A small segmentation model, trained from scratch.
Model: encoder arch vgg, encoder norm groupnorm, decoder activation gelu, decoder widths [32, 64, 128, 128].
Training: normuon at rate 0.014, 8000 steps, batches of 128.
Data: trained on flat shapes of many kinds, plain or patterned, on busy backdrops, 97500 training examples, 10.5 epochs.
Rows from block 16 of the encoder of a small segmentation model, named by matrix and row number. Each number is 128 + 32 x the weight over its row's rms, rounded and kept within 0 to 255. All counts start at 0. After the name is the row's rms in percent of the matrix's.
After each channel's rows are labels from the 100 images, of 14976, where the channel reaches its highest value: "top examples" is what is common among them. Only what is clearly more common there than usual is listed. The data: flat shapes of many kinds, plain or patterned, on busy backdrops.
# conv: 3x3 conv (encoder.blocks.16.conv.weight, 240x240x3x3, each kernel summed), inputs 160-199

conv.157 146 [ 80 137 155 127 127 173 100 141  96 122  91 156 126 118  88  79 119 123  99 140 128 129 115  75 103 248 192 123 129 114 113 150 132 121 211 113 128 133 116 147]
top examples: count: one; frame; largest shape: ring; largest shape: frame

conv.117 105 [ 86 126 120 152 148 105  58 130  41 129 127 124 116 110 153 154 138 129 127 132 134 127 170 111 117 146 132 152 137 146 131 173 140 136 131 104 128 187  95 141]
top examples: hexagon; pentagon; largest shape: hexagon; cross

conv.203 097 [ 71  95 140 136 138 122 100  83 136 164 113 153 131 108  97  97 124 131 131 114  99 131 110 101 141 152 156 153 117 126 142 111 129 130 157  66 128 117 175  98]
top examples: frame; square; largest shape: square

conv.126 088 [ 67  74 154 144 158 127 148 122 105 171 125  95 145 124 108  37 128 120  82 121 124 177 128 120 140 149 112 138 133 131 121  92 170 131 160  64 128 167  61  62]
top examples: largest shape: ring; largest shape: circle

conv.76 097 [134 123 168 108 115 170 137 143  66  74 120 124 175 143 130  75 127 129 126 141 120 210 141 123 137 117  83 152 113 181 128 125 153 126 153 163 128 171  89 129]
top examples: ring; largest shape: ring

conv.196 073 [124 100 139 118 153 116 188 128 184 221 105 112 125 151  96 148 136 129 136 134 140 148 149 125 143  88 129 152 128 108 134 149 187 128 130 139 128 116  59 108]
top examples: circle; ellipse

conv.94 142 [142 113  99 131 134  99 130  56 151  86 115 211  27 119 134  82 133 128 143 135 113  86 164 158 144 155 239  81 129 132 116 138 174 137 104 147 128 135 166 100]
top examples: square; largest shape: square; count: one

conv.64 084 [ 90  84 140 124 150 136  54 102  48 221 131  94  95 124 138 170 132 130 138 137 124 145 136 125  97 138  80 220 139 151 140 142 147 124 143  58 128 100  90 126]
top examples: hexagon; largest shape: hexagon

conv.127 112 [142  21  88 167 123 121 102 213 134  72 112 132 134 125 137 129 131 138 153 156 128  59 133  98  55 150  82  95 143 160 126 125 113 131  96 174 128 142  87  84]
top examples: ring; largest shape: ring

conv.19 133 [118 107 148 139 147 138 157 195 170 139 119 130 167 124 143  48 127 131 133 132 116  96 125 101 110 238 189  91 109 108 134 123 130 132 155  80 128  73 170 109]
top examples: count: one; frame; largest shape: frame; largest shape: pentagon

conv.6 115 [ 92 113 149 163 125  92 103 158 108 125 124 137 124 117 142  79 130 126 133 128 132 147 106 149 149 211 138 118 108 114 128 112 181 124 161 113 128 129 128 141]
top examples: ring; frame; largest shape: ring; largest shape: frame

conv.151 113 [154 108 152 169 157 190 140  97 113  87 120 152  88 139 125 143 120 128 118 132 133 108 127 121  78 127 103 147 113 136 127 106  91 111 123 118 128 189 138 124]
top examples: flower; count: one; largest shape: flower; largest shape: star

conv.40 157 [ 88  86 109 131 123  85 116 113  78 128 171 123 105 198  74 161 116 125 125 141 202 101 150  83 120 159  67 141 138 133 139 158 107 123 128 124 128 142 138 154]
top examples: hexagon; largest shape: hexagon; count: one; count: two

conv.33 147 [117  70 116 110 108 144  97  61 194 108 100 188  59 108 140 121 137 139 196 119 126  94 116 173 135  86 185  89 151 138 138 118 113 138  98 118 128  84 188 191]
top examples: square; largest shape: square; count: one

conv.18 099 [100 154 116 152 132  97  96  82 112  96 130 122 106 140 166  98 123 126 129 116 153 122 156 107 150 119 160 126 135 135 123 139 142 136 133 124 128 127 122 124]
top examples: flower

conv.163 067 [181 130 146 135 144 116 148 133 251 202 125 141 129 123 133 121 108 131 132 123 119 152 137 205 147 126 159 103 115 124 150 148  86 136 125 182 128 148 170 133]
top examples: flower; gear

conv.219 068 [128 132 120 115  92 147 162 168 161 204 109 145 163 137 138 121 128 131 138 126 114 145 134 170 148 141 207 187 121 139 132 136 164 113 133  78 128  90 119 103]
top examples: heart; crescent

conv.194 086 [118 102 122 149 152 113 106  77 121 103 146 104  98 130 134  80 141 133 134 134 129 233 165 194 192 146 151 169 132 121 151 121 100 139 144 144 128 133 173 175]
top examples: gear

conv.42 135 [ 84  86 116 140 105 112 113  75 146 112 164 150 105 134 179 118 134 130 142 145 176 112 153 149 103 131 179 146 153 136 151 176 159 146 124 104 128 199 181 183]
top examples: hexagon; largest shape: hexagon; count: one; count: two

conv.83 090 [166 138 148 146 149 101 146 113 115 116 127 164 136  99 110 115 128 125 125 129 120 184 122 140 154 130 147 172 157 115 136 171 163 141 147 175 128 151  90 139]
top examples: count: five

conv.187 075 [147 183 120  95 109 130 174 130 204 189 175 170 167 154 148  82 128 131 141 122 137 147 104 171 191 116  80 141 113 110 126 126 159 137  80 160 128  86  97 182]
top examples: drop

conv.115 067 [161 179 162 130 130 115 129 145  65 106 134 125 159 124 121 107 126 126 127 126 122  49 131  63  31 133  89  86 146 138 151 105 177 143 132 140 128 129 110 121]
top examples: star

conv.183 090 [111  74 116 136 108 114 147 115 125 109 118 121 103 144 116  98 140 132 129 115 144 163 116 132 146 134 124 124 119 146 128 143 104 134 147 154 128 104 157 105]
top examples: largest shape: circle

conv.8 095 [146 136 148 103 141 208 121 117 122 139 113 134 144 148 102 221 129 126 148 140 153  98 112  99 107 107  80 192 138 127 120 138 151 123  99 167 128 178 117 183]
top examples: flower; hexagon

conv.184 095 [168  70 160 124 135 109 186 165 152 153 136 188  93 147 148  75 134 128 141 143 124  82 137 136 103 161 193  72 150 121 125 114  84 106 130 128 128 110 152  53]
top examples: count: one; square; largest shape: square; largest shape: triangle

conv.136 118 [ 98  87 145 129 173 164 103 105 141 140 149 131  46 135 133 124 114 127 140 140 140  93 185 152 142 130 121 143 114 143 118 131 107 130 132  76 128 114 158 128]
top examples: star; flower; largest shape: star

conv.104 080 [187 156 152 145 113 174 142  69 156 166  96 176 172 124 129  94 120 131 154 121 106 101 140 165 155 135 160  65 139 125 121 174 197 135 127 124 128  88 159 104]
top examples: frame; largest shape: frame

conv.236 062 [166 153 111 122 153 209 130 119 162 187 101 109 103 126 120 155 134 121 120 125 121 115 134 148 185 143 178 130 146 124 121 149  98 130 120 158 128  59 126 141]
top examples: ellipse

conv.54 145 [ 73 125 138 146 122 124 153 133  81 102 124 142 127 118 105  39 142 130 109 143 125 113 129 113 137 214 140 111 132 112 134 147 141 126 255 143 128 136 148 112]
top examples: ring; largest shape: ring; count: one

conv.113 107 [111 129 119 153 145 131 119 127  86 136 135 132 166 123 135  92 117 131 130 123  98  97 159 149 116 136 164 126 134 133 135 141 121 128 120  97 128 144 121 162]
top examples: cross; pentagon; largest shape: pentagon; largest shape: cross

conv.37 116 [157 121 166 148 155 117 139 108  67  70 165 120 140 117 235  97 134 132 163 126 115 120 109 108 104 131 233  66 120 109 140 125 163 130 110 168 128 165 166 106]
top examples: pentagon; largest shape: pentagon; count: one

conv.20 064 [146 143  91  87 129  80 182  95 199 189  95 124 134 109  76 201 117 125 123 110 137 176 136 119 155  99 149 156 130 152 127 100 118 129 110 150 128 120 162 167]
top examples: flower

conv.156 113 [109 113 149 157 105 146 112 162 103  48 144 119 103 144 185 119 139 122 124 125 131 139 128 172 153 119 150 159 100 161 134 126 120 120  48 107 128 175 148 150]
top examples: cross; star

conv.44 073 [145 157 120 155 119 139 187 113 165 155 152 131 189 118 135 189 123 132 138 128 130 116 157 191 152  98 143 193 128 115 134 159 164 141 134 101 128 208 169 171]
top examples: ellipse

conv.165 105 [159  46 161 132  82 138 146 158 137 152 165 202  82 120 123  98 117 114 109 142 108 113 155 150  69 122 127 126 122 163 135 182  79  99 163 143 128 122 176 120]
top examples: ring; circle; largest shape: ring; largest shape: circle

conv.205 084 [156 137 166 155 133 147 110 137  93 133 150 150 131 126 130  86 136 127 126 126 128 114 114 107 107 153 142 120 142 142 145 155 235 141 140 116 128 103 131  72]
top examples: pentagon; largest shape: pentagon

conv.161 079 [115 169 123 168 156 130 146 109 173 129  75 161 163 110  64 166 141 130 100 127 110 144 134 160 187 110 128 178 127 150 143 164 122 124 143 151 128  75 191 144]
top examples: circle

conv.46 086 [215 224 111 174 123 118  70 218  94  77 144 120  83 133 133 144 125 132 131 128 130 110 102 105 134 119 154  77 132 123 127 136 138 133 110 227 128 123 101  97]
top examples: count: five; gear

conv.172 164 [168 144 146 128 127 142 127 135 119 111  88 125 132 135  65 110 123 125 115 107 118 121 146 139 111 151  89 141 123 112 131 135 141 112 141 112 128  65 116 102]
top examples: star; largest shape: star; flower; largest shape: flower

conv.176 131 [102  87  93 107 130 162  63 123 100 120 123 176  83 132  92 107 145 131 157 110 128  62 118 128 109  71 122  71 117 171 133 130  54 122  84 119 128 100 157  95]
top examples: square; largest shape: square; count: one

conv.149 090 [115 160 174 141 141 142 108 153  58  67 105 128 111 110 113  94 128 129 128 113 105 112  97  42 107 163  75  80 109 104 104 107 144 119 140 134 128  83 134 129]
top examples: star

conv.53 089 [138 166 153 113 121 166  93  93 106 147 121 139 172 144 119  97 125 126 130 126 150  98  87 159 147 139 102 168 145 122 125 155 131 121 130 170 128  54 116 219]
top examples: arrow

conv.114 094 [139 142 135 121 140 135 217 104 145 163 135 150 187 109 141  88 131 129 119 135 115 116 141 117 126 133 161 124 115 135 122 134 164 126 131  43 128 123 176 120]
top examples: triangle

conv.182 088 [202 106 126 133 144 131 177 130 241  97 117 150 101 110 106 114 135 130 134 133 123  96 184 103  88 176 183  89 133 139 125 127 120 116 153 166 128 111 175 123]
top examples: count: two; frame

conv.7 085 [101 102 125 146 129 138 173 108 161 154 143 105 130 128 173  88 121 127 139 131 144  86 174 146 147 120 137 177 136 144 125 167 178 135 117  54 128 135  94 178]
top examples: ring; largest shape: ring; crescent

conv.148 122 [ 96 129 147 135 128 152 158 125 134 138 175 117 145 144 128  88 132 137 134 129 170 109 122 116 147 250 113  91 130 132 141 120 163 139 222 111 128 151 125 107]
top examples: ring; largest shape: ring; count: one

conv.191 083 [120 144 107 115 140 162  71 139  93 146  94 108  82 125 116 100 134 128 111 138 123 165 131 120 162 157 101 129 126 111 124 138 122 128 100 148 128  96 105 127]
top examples: frame

conv.47 139 [182  77 126 135  93 170 153 149 126  86 133 133 138 133 138 103 139 131 139 144 114 106 120 150 136 134 194 157 108 136 130 104  87 132 119 146 128  46 169 102]
top examples: triangle; largest shape: square

conv.145 079 [140 174 138 122 123 114 158 185 175  76 124 154 227 121 136 175 127 131 129 118  89 202 157 162 124 127  94  46 128 139 127 149 166 111 122 134 128 144 164  66]
top examples: hexagon

conv.234 087 [185 121 145 149 138  46 155 178 113 129 150 139 125 133 114 160 118 133 129 130 146 206 113 133 143 134  98 121 128 121 141 130 163 143 137 140 128 137 170 154]
top examples: gear

conv.180 071 [120 120 121 133 120  76  99  96 169 164 144 137  71 136 137 100 134 122 128 127 138 217 154 179  78 154 151 179 132 135 126 140  77 125 133 100 128 179 137  68]
top examples: flower

conv.215 078 [150 116 115 117 139 171 198 177 105 207 105 151 194 116  97 204 127 131 131 120 129  51 127 128  69 111  93 140 144 120 126 129 184 151 123  77 128 146 100 121]
top examples: frame; arrow; largest shape: frame

conv.185 067 [162 156 121 124 133 223  80 200 148 150 161 115  84 167 158 136 124 132 137 142 155 165 101  68 118 158 173 130 128 143 133 140  70 132 131 200 128 136 156 105]
top examples: count: five

conv.131 099 [159 144 114 178 109 106 245  99  58 122 134 121 100 148 125 176 120 124  91 145 137 163 167 107  80  97 169  93 111 128 142 128 131 113 138  70 128 108 113 144]
top examples: pentagon; largest shape: pentagon; count: one

conv.167 061 [141 202 124 135 108 189  79 188 130 105 120 126 183 141 139 128 131 132 163 140 100 141 109 156 135 110 136 133 138 129 145  91  81 105 118 150 128 113 123 138]
top examples: bar

conv.31 119 [112 144 186 144 171 163 135 137 147 101  97 112 126 133 117 100 116 126 113 123 123 186 112 152 106 168 124 101 122 117 116 109 183 127 137  69 128 139 204 104]
top examples: star; largest shape: star; count: one; largest shape: flower

conv.124 107 [ 88 117 110 139 153  82 120 160 109  36 168  98  85 127 140 110 131 131 134 143 157 141 115  78  93 172 104 125 128 113 152 131 129 129 175 175 128 114 146  92]
top examples: count: one; ring; largest shape: ring; largest shape: hexagon

conv.232 096 [135  71 159 149 127 101  96 101  80  46 176 117  20 140 169 170 118 127 100 129 135  69 143 108  89 139  87 142 137 118 140 121 101 119 149 124 128 178 171 149]
top examples: pentagon; largest shape: pentagon; count: one

conv.141 075 [112 165  89 112 126 194 142 146 200 167 139  92 153 139 145 182 156 125 128 143 121 158 127 112 191 122 139 138 118 137 136 123 168 122 120 127 128 245 118  94]
top examples: ring

conv.16 078 [149 154 129 121 119  91 174 194 125  70 141 149 202 132 127  77 133 125 125 143 136 167  86 135 143 118  85 119 106 103 138 158 141 118 127 176 128 100 171  68]
top examples: flower

conv.75 083 [116  61 143 150 143 101 126 168 153  69 121 129 141 134 116 103  90 121 103 137 135 174 122 155 173 168  90 182 110 128 119 146 134 139 198 117 128 100 137 135]
top examples: count: one; ring; largest shape: ring; largest shape: frame

conv.188 100 [193 150 110 146 138  33 104 146 130  85 160  91  45 113 175 107 121 127 133 129 137 151 134 106 113 133 146  66 141 153 130 169  83 145 129 184 128 132 101  64]
top examples: count: one; pentagon; largest shape: pentagon; largest shape: hexagon

conv.189 076 [138 125 148 129 136 118  92  78 173 147 135 166 125 138 103  91 142 129 142 133 125 166 168 155 170 133 123 239 127 135 148 172 149 132 141  95 128 149 141 154]
top examples: triangle

conv.48 083 [186 176 139 155 138 108 113  90  64 223 129 163  98 124 112  88 134 127 132 126 123 139 134  86 156 123 103 100  98 131 124 152 171 143 144 166 128  96 178  97]
top examples: flower

conv.211 077 [104 132 103 116  65 195 141 225 195 191 130 110 175 137 128 210 119 128 131 124 129 134 119 147 117 106 115 152 109 104 134 109 133 109 122 156 128  75 171 150]
top examples: ellipse

conv.57 168 [170 166 137 127 128 110 111 164 117  60 145 169 126 132 134  89 117 130 133 137 119 103 155 121 106 185 255  93 121 141 141 106 130 124 117 104 128  45 172 123]
top examples: count: one; pentagon; largest shape: pentagon; largest shape: square

conv.97 084 [134 112 146 134 115 111 212  43 153 203 139 144 128 118 140 132 129 130 118 140 103 144 142 141 184  94  91 163 149 132 140 124 123 127 144  58 128 175 166 106]
top examples: ring

conv.162 116 [ 64 106 136 164 109 135  91 103 105  77 164 132 121 150 201 114 136 122 131 124 140 121 130 199 135 110 172 154 105 159 127 126 103 119  59 113 128 160 148 152]
top examples: pentagon; largest shape: pentagon; count: one

conv.164 073 [180 184 115 130 119 169 162 146 155 228 128 115 169 124 145 148 134 125 121 140 125 133 125 115 181 158 111 139 138 136 136 147 170 137 116 130 128 151  76 145]
top examples: flower

conv.137 094 [141  94 139 112 108  74 161 197 121  59 123 144 137 117 107 134 116 133 123 127 120 136 145 166 103 124 139  89 134 135 122 123  77 120 101 130 128 186 132 160]
top examples: count: five; gear; flower; hexagon

conv.225 100 [120  99 133 136 152 144 108  83  42 114 188 153  45 123 145 140 122 131 129 124 148 180 117  66  96 114 120 115 118 109 133 123  73 123 101  98 128 151 168 148]
top examples: hexagon; largest shape: hexagon; count: one

conv.69 093 [132  74 152 188 162 110 125 160 131 130 137 138 148 142 105  67 126 130 130 124 123 114 112 125  61 164 129  90 142 113 123 129 156 119 115 108 128 167 158  90]
top examples: hexagon; largest shape: hexagon

conv.106 116 [175 102 160 139 139  79  69 106 120 121 145 157  97 134 115 134 126 134 121 160 144  95 116 141  93 126 140  69 124 109 129 210 195 118 170 151 128 166 129  83]
top examples: count: one; circle; largest shape: circle

conv.15 126 [201 134 146 144 138 136 122 143 175 148  95 149 117 128  56 105 118 136 159 129 141 118 134  76  79 169 178 137 127 158 134 147  94 118  93 136 128 107 113 139]
top examples: square; largest shape: square; count: one

conv.146 103 [ 79 112 108 104 108  97 120 112 108 148 188 163 135 148 173  86 140 126 142 137 139 131 159 135 151  72 156 162 128 148 113 125 124 147 123 151 128 163  83 164]
top examples: pentagon; largest shape: pentagon

conv.4 084 [106 140 103 110 117 104 173 179 114 105  97 115 169 125  96 158 126 127 116 129 127 121  99 105 171 129  64 175 137 140 121 145 132 132 112 110 128 186 142 137]
top examples: heart

conv.50 095 [218 177 136 151 156 109 182  83 100 131 144 125 118 132 142 149 133 123 130 124 140 151 147 137 182  95 179 112 141 126 125 150 134 140 134 154 128 197  96 168]
top examples: gear; cross

conv.41 091 [139 138 122 137 136 146 157 127 186  92 115 147 161  95 105  59 133 131 128 138  98 108 120 157  98 127 117 142 127 148 123 150 172 119 133  77 128 129 233 154]
top examples: triangle; frame

conv.135 068 [135 114 165 164 156 110 114 126 170 117 105 148 174  86  94 116 109 132 137 132 102 199 166 128 101 139 178 178 116 111 144 134 175 125  94 105 128 136 110 175]
top examples: frame